config.yaml
model: "contrastive image-text model"
dataset: "patchworks of several textures"
train_examples: 36250
image_size: 64
crop_scale_min: 1
horizontal_flip: false
translate: 0.12
rotation_deg: 10
tokenizer: "word"
vocab_size: 40
loss: "softmax"
embed_dim: 256
encoder_arch: "resnext"
encoder_norm: "batchnorm"
encoder_activation: "relu"
encoder_depths: [3, 6, 6]
encoder_kernel_size: 3
encoder_stem: "deep"
encoder_avg_pool_shortcut: false
encoder_widths: [256, 384, 576]
text_encoder_causal: false
text_encoder_width: 320
text_encoder_layers: 10
text_encoder_norm: "layernorm_no_bias"
text_encoder_norm_position: "pre"
text_encoder_activation: "relu"
text_encoder_mlp_ratio: 4
text_encoder_head_dim: 32
text_encoder_fused_qkv: false
text_encoder_bias: "qkv"
text_encoder_qk_norm: true
text_encoder_parallel_block: false
text_encoder_inner_norm: false
text_encoder_positions: "learned"
init: "torch_default"
residual_init: "zero_last"
optimizer: "soap"
beta2: 0.95
lr: 0.0011
beta1: 0.95
shampoo_beta: 0.95
eps: 1e-08
precondition_frequency: 16
max_precond_dim: 1024
one_sided: false
adamw_lr_other_params: 0.0011
grad_clip: 5.0
l1_shrink: 0.003
magnitude_pruning: 0.5
steps: 2700
batch_size: 128
epochs: 9.5
lr_schedule: "cosine_restarts"
final_lr_fraction: 0.05
warmup_steps: 80
weight_decay: 0.4
adamw_weight_decay_other_params: 0
Rows from block 7 of the text encoder of a small contrastive image-text model, named by matrix and row number. Rows with one number belong to one neuron. Each number is 50 + 15 x the weight over its row's rms, rounded and kept within 0 to 99. All counts start at 0.
After each neuron's rows are labels from the 100 texts, of 14976, where the neuron reaches its highest value: "fires on" is the input token at the peak. Only what is clearly more common there than usual is listed. The data: patchworks of several textures.
# fc1: MLP up (text_encoder.blocks.7.mlp.fc1.weight, 1280x320), inputs 40-79
# fc2: MLP down (text_encoder.blocks.7.mlp.fc2.weight, 320x1280, transposed), outputs 40-79

fc1.262:68 74 66 50 50 45 50 48 28 64 61 76 50 50 50 50 50 34 50 50 25 50 88 50 53 50 50 52 86 67 50 50 30 38 50 50 63 50 15 50
fc2.262:50 44 38 50 47 50 48 50 35 50 50 25 24 50 34 16 45 28 50 50 73 50 50 68 20 50 50 50 58 50 61 50 50 47 25 13 50 99 87 50
fires on: "plain"

fc1.365:71 77 12 33 34 65 50 16 35 50 50 50 50 55 50 50 60 76 32 60 50 65 16 40 50 50 72 50 50 36 36 50 69 44 50 42 08 50 73 50
fc2.365:61 50 50 18 69 35 43 26 50 50 28 50 50 50 50 31 30 44 66 41 29 76 50 72 31 23 37 26 50 25 50 32 41 70 27 30 39 85 50 50
fires on: "bubbly"

fc1.379:50 54 31 50 50 50 50 50 78 50 50 60 50 50 50 34 43 50 31 75 50 79 85 20 34 50 50 50 50 50 59 50 25 29 50 50 50 34 63 50
fc2.379:28 50 46 71 26 12 50 50 50 50 21 45 42 56 50 50 50 38 50 40 50 50 53 50 50 50 55 50 50 96 50 50 35 50 33 50 50 50 50 86
fires on: "looped"

fc1.659:71 14 50 45 41 50 42 50 50 35 50 37 47 50 50 46 34 55 62 50 75 50 50 38 50 50 50 50 29 50 50 50 65 23 50 29 50 50 50 75
fc2.659:50 50 41 50 50 74 50 35 50 50 50 50 53 50 50 50 48 42 36 50 50 79 56 50 16 50 87 63 66 50 67 50 50 28 50 30 24 47 58 50
fires on: "checkered"; "honeycomb"

fc1.588:50 57 50 81 50 66 36 50 27 70 57 50 79 42 63 50 34 50 70 50 33 41 50 50 47 21 34 50 50 51 50 50 50 34 26 50 00 34 50 50
fc2.588:60 50 52 65 49 50 71 43 50 50 42 77 50 64 50 76 50 50 50 46 04 87 37 50 50 50 50 83 50 35 75 50 50 09 21 60 32 50 50 37
fires on: "checkered"

fc1.204:50 50 50 36 50 50 50 61 50 59 50 60 72 50 24 86 88 93 37 64 50 50 35 21 50 21 55 31 50 65 50 66 50 50 50 37 50 06 68 23
fc2.204:69 47 50 54 72 50 52 50 49 77 57 50 39 61 34 50 48 49 77 73 50 49 50 50 43 50 50 71 50 50 50 58 48 78 34 50 39 53 46 50
fires on: "plain"

fc1.403:95 50 33 61 50 50 50 74 28 25 49 69 50 50 39 50 50 28 86 39 50 67 50 33 50 50 53 50 60 50 25 28 43 23 50 50 50 18 50 72
fc2.403:50 61 61 70 59 57 74 50 50 30 50 27 50 77 65 50 50 50 34 50 50 76 08 50 50 72 50 72 50 50 57 50 28 50 00 56 37 78 64 50
fires on: "checkered"

fc1.114:50 50 60 40 60 50 50 20 50 19 33 54 50 50 50 50 50 50 10 61 50 54 50 30 50 27 50 50 36 61 63 74 45 50 99 32 81 50 18 72
fc2.114:50 50 55 75 50 59 69 47 86 50 50 41 54 53 50 79 52 50 45 19 50 58 50 50 42 50 93 50 52 66 38 50 50 44 50 50 50 49 47 30
fires on: "spotted"; "checkered"

fc1.712:50 50 50 00 50 79 50 82 50 32 50 63 50 79 21 50 50 21 33 50 50 50 98 50 28 50 50 50 50 22 50 71 50 45 50 50 50 37 50 47
fc2.712:50 50 50 09 52 50 50 50 50 38 72 32 50 55 50 27 74 50 50 47 68 37 50 40 50 50 50 50 50 50 71 32 27 50 50 40 99 73 43 42
fires on: "dotted"

fc1.662:85 50 50 81 50 50 50 84 68 50 78 50 50 50 50 50 50 50 45 50 41 85 50 50 50 22 73 31 77 59 50 64 67 53 27 50 36 68 50 38
fc2.662:78 37 50 55 50 50 50 50 50 50 50 50 43 62 50 50 50 39 50 50 56 54 50 36 50 50 37 50 50 65 50 50 50 42 09 50 43 99 50 67
fires on: "scaly"

fc1.375:75 79 50 46 50 50 27 50 50 42 60 50 29 50 50 71 50 50 50 50 68 61 50 50 50 50 60 50 57 50 01 21 29 15 59 56 50 29 50 50
fc2.375:70 50 21 50 50 50 50 64 20 50 41 50 55 58 85 50 50 50 50 50 48 50 55 71 29 55 50 58 81 56 50 50 50 50 50 29 50 50 50 50
fires on: "cracked"

fc1.465:50 50 50 50 50 50 65 50 66 30 50 46 67 17 42 50 81 50 43 20 92 50 50 50 74 18 53 65 50 50 50 50 50 50 66 60 68 69 80 65
fc2.465:50 64 50 50 50 50 37 50 50 63 71 50 30 50 82 50 40 63 50 50 64 38 50 56 16 50 50 40 65 99 36 24 50 58 47 81 50 47 50 50
fires on: "bubbly"

fc1.169:50 31 50 50 50 47 50 47 77 60 50 75 60 50 50 39 73 35 32 50 50 68 50 50 69 50 50 34 50 37 50 26 50 26 54 30 50 31 50 50
fc2.169:50 51 50 04 69 70 50 50 50 28 70 37 50 50 50 20 50 50 50 26 68 50 50 32 50 49 30 46 50 29 50 29 50 24 50 50 50 50 47 57
fires on: "dotted"

fc1.374:50 69 50 44 70 70 50 50 50 29 50 50 64 77 45 91 40 50 36 30 21 61 65 50 25 50 76 50 80 50 50 50 72 65 64 31 50 50 60 08
fc2.374:55 39 48 50 59 50 70 30 34 86 50 44 38 50 30 35 64 49 50 51 50 34 57 50 33 23 50 50 71 50 50 64 50 50 05 35 50 61 50 50
fires on: "plain"

fc1.130:50 50 50 78 50 50 34 28 50 50 50 50 50 50 26 34 69 42 11 74 48 27 33 50 50 50 50 50 24 50 32 89 50 50 50 73 50 50 41 65
fc2.130:50 50 69 50 61 50 43 50 75 63 40 05 50 50 50 28 82 44 50 50 50 50 44 27 35 56 50 50 50 50 75 50 16 26 63 50 50 56 72 40
fires on: "wood"

fc1.385:38 50 50 50 50 60 73 30 50 70 28 32 34 39 50 50 50 50 50 67 50 50 50 50 50 50 35 74 50 50 50 50 50 31 30 70 50 88 50 50
fc2.385:50 58 24 69 32 50 50 50 50 50 23 21 19 50 50 50 69 49 24 50 50 50 57 50 50 45 47 50 50 81 50 50 16 25 50 50 50 50 63 74
fires on: "triangles"

fc1.13:50 50 69 50 50 37 50 50 82 48 61 50 28 50 29 39 52 50 50 60 50 50 50 39 36 43 50 50 76 50 30 50 78 69 50 34 69 59 68 70
fc2.13:50 50 57 50 58 58 63 50 39 77 50 38 70 30 50 61 50 26 50 50 50 50 39 50 50 34 37 51 50 50 50 46 50 50 22 50 50 50 43 54
fires on: "plain"

fc1.180:50 59 31 50 64 50 27 40 30 64 53 50 50 50 50 37 86 50 50 50 36 46 59 50 28 50 29 50 50 58 50 50 50 50 73 50 25 39 22 50
fc2.180:50 41 64 43 49 50 50 50 32 50 50 50 61 50 50 50 50 50 50 75 50 50 55 50 50 50 50 34 50 25 50 50 50 50 30 22 65 96 50 50
fires on: "woven"; "brick"

fc1.441:73 91 20 40 17 81 50 50 52 50 17 71 65 50 25 50 29 50 50 73 38 76 50 24 47 20 50 50 19 60 50 42 50 54 50 50 50 24 48 40
fc2.441:50 09 50 60 50 51 50 50 50 28 47 33 58 31 51 50 44 50 50 50 30 50 64 99 50 39 50 71 50 65 33 46 10 50 41 12 50 87 50 60
fires on: "dotted"; "rays"

fc1.767:50 50 50 66 50 62 50 50 19 55 76 46 50 50 50 50 50 50 32 76 89 50 50 32 50 15 28 53 50 50 50 50 50 66 50 50 50 68 44 50
fc2.767:50 50 50 34 50 65 50 61 50 50 50 50 50 34 32 50 50 50 50 60 50 68 50 70 11 50 50 47 50 50 50 50 54 50 33 50 13 70 50 50
fires on: "honeycomb"

fc1.413:36 70 67 73 50 34 50 00 71 41 22 52 57 50 62 63 50 63 50 50 18 50 34 93 37 27 76 50 50 26 50 50 50 50 50 50 50 64 50 38
fc2.413:43 50 16 75 55 50 50 32 99 17 50 72 49 50 50 50 55 74 48 46 50 66 49 47 50 55 65 50 50 93 14 50 28 70 50 62 35 50 50 36
fires on: "spotted"

fc1.627:50 83 65 35 50 49 67 50 50 50 50 50 73 46 64 50 50 31 50 50 50 38 50 50 50 39 88 50 05 50 50 50 50 50 50 18 50 50 66 78
fc2.627:50 50 37 61 50 50 50 59 46 67 20 48 50 50 48 57 36 50 50 85 50 50 50 50 50 33 50 50 80 89 50 59 22 50 22 41 50 61 50 56
fires on: "looped"

fc1.233:50 77 50 68 50 89 59 37 50 61 50 50 50 32 50 49 50 50 72 50 50 23 50 54 50 50 26 50 70 13 44 50 50 85 50 18 28 74 26 62
fc2.233:74 50 30 50 50 22 50 34 71 29 14 57 61 28 50 50 50 50 50 50 50 67 50 50 50 37 50 50 50 42 74 50 50 61 50 31 35 26 50 50
fires on: "honeycomb"

fc1.609:50 67 33 77 50 78 63 53 23 50 50 50 67 50 50 62 50 65 50 50 99 43 69 50 67 50 50 05 97 50 73 50 70 50 50 76 50 50 70 67
fc2.609:50 25 24 35 14 81 50 50 80 50 50 71 50 71 40 50 50 50 50 50 25 63 61 61 50 40 76 50 50 50 50 26 50 50 27 70 45 50 50 35
fires on: "honeycomb"

fc1.725:75 50 16 09 61 50 50 15 12 50 50 50 35 69 35 50 29 50 35 50 32 50 50 27 84 29 63 68 71 32 10 50 66 66 31 31 50 80 50 50
fc2.725:71 50 78 51 63 50 50 27 50 08 15 50 50 50 27 50 50 26 50 50 57 93 50 76 50 50 35 16 76 50 50 51 50 50 39 39 56 86 12 50
fires on: "bubbly"

fc1.92:50 50 50 28 60 50 63 70 21 35 28 50 30 26 50 50 50 43 50 93 75 50 82 57 63 67 72 38 50 41 50 28 72 50 71 60 50 45 50 50
fc2.92:36 50 53 50 50 74 50 66 50 50 50 50 50 45 33 50 85 61 50 51 94 54 50 50 29 50 50 27 50 50 50 50 50 50 50 50 50 50 50 50
fires on: "triangles"

fc1.326:50 50 50 50 50 50 50 50 50 29 50 50 59 50 50 50 43 62 63 50 50 56 50 38 50 50 74 50 72 50 32 50 60 36 50 74 50 50 50 64
fc2.326:36 50 50 50 32 58 45 50 33 50 32 50 44 51 50 50 82 55 18 67 86 53 46 72 23 60 37 50 50 50 82 50 50 50 39 50 57 50 50 50
fires on: "triangles"

fc1.81:50 50 37 50 68 50 75 50 32 50 50 67 64 50 50 30 83 50 24 50 40 50 50 50 53 50 53 65 50 31 78 50 29 50 50 50 18 76 27 35
fc2.81:50 25 50 50 50 83 50 77 69 42 81 88 50 59 32 50 61 50 45 50 65 50 50 30 17 50 50 59 88 50 50 21 34 05 50 50 50 74 46 76
fires on: "dotted"

fc1.587:50 58 50 61 92 50 50 63 50 50 50 67 59 04 50 65 50 31 50 63 30 50 50 50 50 50 50 50 80 41 31 21 39 50 50 69 65 87 52 17
fc2.587:50 50 50 50 50 00 55 50 68 52 50 51 81 79 50 50 21 20 50 50 75 50 50 39 50 50 50 71 62 99 19 50 24 65 50 50 50 50 50 84
fires on: "scaly"

fc1.247:50 50 50 39 50 69 00 50 50 50 27 64 32 11 12 41 50 67 50 50 82 50 50 50 50 36 41 50 50 50 50 67 31 22 59 77 34 66 50 38
fc2.247:50 65 50 50 50 11 50 26 46 50 38 45 50 50 50 31 50 50 50 50 50 60 50 77 50 50 50 50 73 50 50 50 50 50 28 47 48 72 50 86
fires on: "checkered"

fc1.603:50 67 34 50 50 45 38 65 58 22 39 50 40 34 34 23 69 35 59 84 50 11 50 50 12 72 57 50 50 21 50 50 37 50 30 88 50 50 73 50
fc2.603:27 48 50 46 50 33 50 67 50 58 49 26 29 59 50 50 41 50 25 50 50 50 43 38 50 37 46 54 34 50 61 50 50 50 50 00 52 73 31 86
fires on: "spiral"

fc1.434:36 50 50 50 50 64 37 50 63 50 50 31 35 50 66 47 50 23 50 50 50 50 50 75 50 50 50 66 50 50 71 50 50 35 67 50 47 75 67 50
fc2.434:50 50 50 32 45 50 50 33 50 50 46 50 33 25 79 50 50 50 50 44 50 65 50 50 50 63 54 38 35 86 42 50 66 50 30 26 44 50 54 92
fires on: "cracked"

fc1.586:50 50 50 90 65 66 86 61 50 50 38 50 50 50 72 70 50 24 50 92 50 50 50 23 50 37 12 50 50 50 50 91 50 50 50 68 35 81 36 59
fc2.586:50 50 50 62 45 50 44 50 71 50 50 50 50 08 64 41 57 50 50 40 50 50 78 50 50 56 50 37 50 22 82 50 50 50 50 11 50 47 18 46
fires on: "wood"

fc1.478:50 50 43 24 50 50 50 50 80 36 50 75 50 50 32 67 57 77 33 84 50 35 50 50 50 50 28 50 38 50 50 74 50 50 43 50 50 50 50 50
fc2.478:37 50 50 61 51 50 50 26 68 50 42 15 55 50 59 28 50 50 50 50 50 50 66 35 50 50 50 50 69 50 67 50 50 37 50 33 50 61 50 71
fires on: "woven"

fc1.729:67 62 50 76 37 76 50 58 50 50 50 29 50 58 43 64 58 50 57 50 50 74 44 50 50 33 50 50 50 50 50 50 50 55 43 38 35 50 75 69
fc2.729:66 65 50 14 52 15 50 50 72 50 54 50 50 35 56 50 50 49 50 68 50 97 33 50 50 50 50 50 90 50 50 63 50 50 38 30 05 95 26 36
fires on: "bubbly"

fc1.408:34 44 55 50 44 61 50 50 50 50 50 50 50 50 50 50 67 50 50 50 50 62 50 50 34 50 47 30 50 26 72 50 50 50 77 50 65 90 38 50
fc2.408:50 50 50 10 48 50 69 50 50 50 49 50 77 50 50 50 50 50 50 50 68 50 99 33 11 50 56 62 50 16 50 50 21 09 49 22 50 65 56 61
fires on: "dotted"

fc1.116:50 91 50 99 77 50 50 50 50 17 50 60 28 52 36 50 50 72 50 50 12 50 50 50 71 50 50 50 80 50 15 49 14 98 50 50 50 64 50 50
fc2.116:50 50 50 94 58 50 50 50 87 25 50 72 68 46 67 50 50 76 50 36 55 50 60 65 50 50 50 24 50 69 35 29 37 50 50 50 19 50 50 32
fires on: "spotted"

fc1.700:50 23 50 16 50 50 47 50 50 31 50 75 50 50 42 77 83 16 29 67 07 50 19 50 63 34 29 50 50 75 50 50 50 62 50 25 76 50 37 50
fc2.700:42 50 50 50 50 50 50 50 50 39 50 10 76 53 53 11 51 57 50 50 76 63 50 50 51 48 50 19 63 50 50 57 50 50 61 50 50 50 58 50
fires on: "brick"

fc1.422:50 50 43 31 50 50 50 45 75 50 65 40 74 50 56 50 74 71 50 84 95 17 50 50 67 11 58 50 19 75 50 50 52 25 50 50 50 60 70 50
fc2.422:23 50 31 50 50 50 50 74 50 07 50 48 50 18 15 47 50 48 72 42 34 50 59 56 50 50 50 29 43 57 50 50 62 50 42 47 50 50 50 50
fires on: "wavy"

fc1.466:50 50 33 32 72 28 64 50 34 50 22 50 75 41 58 15 29 69 36 50 76 34 37 50 74 41 57 50 27 49 33 71 50 26 50 71 35 50 50 37
fc2.466:50 50 83 50 51 45 50 06 33 35 33 50 50 54 50 50 50 14 50 50 50 50 50 91 50 30 50 50 68 24 50 47 33 50 28 30 50 89 50 61
fires on: "bubbly"

fc1.698:74 50 28 74 96 50 50 50 50 35 50 50 50 50 29 50 50 50 50 46 64 65 50 50 50 70 24 50 50 50 50 50 50 62 50 50 30 50 50 42
fc2.698:48 52 41 23 50 49 36 15 50 35 19 50 50 68 31 46 50 50 50 71 50 50 65 50 33 50 50 50 50 50 51 39 49 30 50 50 24 50 50 50
fires on: "honeycomb"

fc1.656:50 50 50 50 50 50 50 50 84 43 50 33 50 27 50 73 50 50 50 50 55 38 50 50 34 50 50 68 43 77 50 25 50 44 50 50 30 50 50 67
fc2.656:50 50 50 25 50 50 36 11 50 22 50 50 89 50 66 51 50 50 50 50 50 71 50 64 50 50 57 28 50 50 50 50 54 50 50 50 50 50 50 50
fires on: "woven"

fc1.443:33 50 00 50 50 50 74 34 73 50 50 66 50 50 64 28 50 50 50 50 34 50 81 50 50 18 50 50 50 30 50 35 29 50 50 74 40 72 50 50
fc2.443:50 50 50 76 32 03 33 50 50 50 20 50 76 50 50 64 50 29 44 46 38 50 62 50 50 32 50 50 58 79 50 50 41 34 46 33 51 50 23 50
fires on: "looped"

fc1.54:50 50 50 50 50 50 33 72 58 50 50 50 63 40 37 69 50 50 50 50 80 50 50 42 50 43 54 50 50 50 50 50 33 31 65 50 50 50 30 23
fc2.54:50 50 50 50 50 57 38 60 26 23 79 14 50 50 19 28 50 31 18 32 55 50 29 50 39 50 42 55 67 49 27 50 61 50 50 50 50 89 50 50
fires on: "spiral"

fc1.122:45 83 32 50 44 50 50 50 63 40 50 50 37 79 50 50 44 77 19 50 68 70 25 50 50 50 14 50 50 28 50 12 50 50 50 50 50 50 50 50
fc2.122:42 25 55 26 50 82 45 50 68 50 50 50 84 50 50 50 50 50 50 50 72 50 50 50 50 50 59 50 50 50 69 50 50 35 50 50 97 84 50 69
fires on: "dotted"

fc1.553:29 50 64 45 63 38 50 61 50 50 50 44 60 50 76 50 50 50 50 50 25 40 50 50 50 50 32 32 50 25 27 15 50 50 57 50 70 26 50 50
fc2.553:92 50 17 50 36 65 50 56 50 50 50 50 60 27 56 50 43 08 50 51 50 50 53 50 19 47 40 50 62 41 57 64 69 50 25 37 50 50 77 50
fires on: "honeycomb"

fc1.378:50 50 58 45 44 72 50 50 32 19 50 50 50 58 50 50 50 67 50 50 50 50 50 50 50 50 50 34 50 38 50 70 21 60 50 40 99 50 42 50
fc2.378:35 66 67 50 50 50 38 50 50 27 82 11 50 62 50 50 50 43 15 19 50 50 32 50 35 50 28 58 50 50 50 50 50 23 50 23 50 63 50 50
fires on: "spiral"

fc1.22:51 50 26 68 33 50 50 50 44 35 50 60 38 50 78 42 50 72 50 68 50 49 87 50 90 17 50 50 50 50 50 50 27 73 27 67 88 42 10 50
fc2.22:42 47 50 50 63 50 59 25 50 50 36 50 50 50 35 67 52 50 50 50 51 50 66 58 78 50 45 50 50 64 50 50 50 50 50 53 50 50 50 50
fires on: "woven"

fc1.494:46 50 48 42 28 63 45 50 30 50 60 50 33 50 21 50 70 36 50 50 50 72 50 50 54 63 54 50 50 66 70 87 60 37 50 52 50 50 88 50
fc2.494:50 38 50 50 66 42 45 63 22 50 49 01 52 64 50 09 50 50 35 56 61 63 37 50 40 50 50 18 66 50 53 48 18 35 50 50 50 64 63 50
fires on: "brick"

fc1.450:31 50 25 50 77 50 50 30 50 50 50 50 50 61 18 50 50 50 67 50 50 50 50 50 50 15 50 76 50 50 27 50 60 35 50 50 50 30 50 21
fc2.450:73 50 50 50 42 50 50 66 50 50 43 41 25 17 50 71 50 48 34 50 50 50 55 70 50 50 50 52 50 50 50 40 50 13 50 18 31 74 50 63
fires on: "wavy"

fc1.327:80 70 50 68 50 50 75 54 50 41 20 50 50 50 50 50 50 20 25 50 32 50 50 50 50 50 50 50 62 23 50 50 50 50 50 33 21 50 50 50
fc2.327:50 50 50 83 50 52 85 50 50 50 81 50 50 99 58 50 39 50 50 50 62 50 50 49 48 33 50 50 38 50 50 50 50 34 50 50 29 50 54 50
fires on: "bubbly"

fc1.694:50 59 41 50 33 50 50 64 88 28 10 63 64 50 50 50 49 50 50 80 80 20 45 50 50 50 29 50 50 50 43 50 24 50 21 23 26 50 50 50
fc2.694:50 45 50 54 50 29 50 50 50 36 66 18 30 44 40 50 57 50 28 50 50 68 36 36 50 50 42 50 50 57 50 50 75 50 50 20 55 94 41 78
fires on: "spiral"

fc1.707:50 79 50 50 50 35 28 50 50 50 30 42 70 58 30 50 48 78 71 26 50 76 23 46 50 50 40 50 81 50 50 35 26 81 70 15 73 62 50 50
fc2.707:50 52 50 74 50 50 75 50 50 92 61 36 50 50 50 50 50 50 50 60 50 37 57 50 50 21 50 50 50 61 50 69 50 50 50 42 38 50 50 50
fires on: "plain"; "veined"

fc1.752:76 50 66 50 50 69 25 26 50 50 50 50 50 33 62 26 50 75 43 37 50 40 84 50 50 50 77 20 30 68 59 66 34 67 73 92 50 72 19 73
fc2.752:50 50 37 81 75 42 50 50 50 26 50 50 64 47 54 64 52 62 50 34 74 69 50 50 50 50 92 60 37 75 50 50 58 50 46 50 30 50 37 16
fires on: "spotted"

fc1.436:50 58 50 28 38 50 68 50 50 70 50 50 50 37 50 50 50 16 50 88 50 50 50 81 50 50 50 22 50 50 50 50 71 50 50 65 64 68 50 50
fc2.436:50 50 32 50 46 50 50 50 50 44 29 50 49 46 14 50 50 50 44 50 49 50 50 50 38 37 50 36 67 50 50 50 42 50 50 36 39 50 50 56
fires on: "looped"; "crosshatched"

fc1.217:75 37 29 72 86 50 50 68 50 50 50 64 50 45 50 31 43 50 69 50 50 50 50 50 50 50 50 20 50 20 14 50 50 72 50 50 94 50 50 50
fc2.217:50 52 20 80 27 50 50 50 45 50 10 48 50 50 50 50 50 11 46 61 50 50 50 50 50 50 50 50 80 50 50 63 50 35 45 50 41 65 44 65
fires on: "looped"; "grid"

fc1.42:45 66 50 47 50 50 50 74 50 50 50 50 55 50 50 50 94 50 44 29 50 50 31 50 50 37 50 56 38 27 50 50 50 61 65 59 50 50 50 57
fc2.42:35 13 18 50 43 50 63 50 81 33 50 33 50 28 28 43 50 22 57 50 50 50 40 50 19 36 45 50 50 50 50 50 68 50 55 33 44 99 50 70
fires on: "wavy"

fc1.243:33 78 25 63 67 50 50 41 72 60 65 67 50 38 70 50 50 35 50 61 31 50 68 50 50 50 74 37 50 50 29 41 50 50 59 29 50 31 36 27
fc2.243:50 51 61 50 50 50 49 43 84 15 56 57 50 47 84 44 71 72 27 20 50 50 50 34 36 50 70 39 50 50 50 04 29 50 50 50 50 50 50 27
fires on: "spotted"

fc1.454:50 50 36 50 50 39 62 28 20 50 13 50 63 50 50 50 70 50 71 48 50 17 50 50 77 41 50 50 64 34 50 80 50 50 46 50 50 50 36 50
fc2.454:65 50 50 50 66 65 61 43 65 50 50 76 50 66 67 76 50 47 50 27 50 76 31 78 67 50 50 79 50 50 50 50 60 50 50 59 24 52 58 18
fires on: "checkered"

fc1.276:49 38 92 50 50 56 50 50 31 83 50 62 72 50 50 50 50 60 50 65 61 52 50 50 30 50 93 50 13 50 57 50 31 50 50 50 58 34 54 70
fc2.276:50 52 05 50 15 64 50 50 50 50 67 50 74 50 44 50 50 50 99 50 24 63 50 64 50 16 52 30 50 33 50 51 50 50 30 42 50 99 15 56
fires on: "wavy"

fc1.763:50 66 50 23 69 48 30 53 19 50 50 50 30 76 28 50 50 50 68 63 50 78 50 50 50 37 87 42 83 50 50 50 50 50 50 87 50 50 50 71
fc2.763:53 30 67 66 50 57 53 50 50 37 34 32 16 50 43 50 76 59 50 50 83 64 37 78 50 41 50 32 50 48 47 49 31 43 50 50 78 25 66 78
fires on: "triangles"

fc1.597:95 50 50 43 50 78 81 37 23 54 50 34 50 50 50 39 50 50 31 76 41 50 48 50 74 50 50 50 70 50 50 99 18 50 84 50 09 50 50 36
fc2.597:50 50 50 50 55 50 45 50 54 50 48 61 53 50 50 50 50 32 50 50 50 99 29 50 28 50 50 26 50 50 50 50 50 15 16 50 50 86 74 50
fires on: "checkered"

fc1.366:72 70 50 50 47 50 31 50 63 35 13 50 50 50 36 57 39 50 63 93 50 48 77 92 78 70 50 50 58 74 50 23 67 66 50 89 50 50 37 92
fc2.366:16 50 50 65 50 50 50 33 43 50 32 21 64 50 53 32 50 50 30 57 78 50 32 50 59 50 50 22 72 50 50 52 48 39 46 37 50 45 50 88
fires on: "triangles"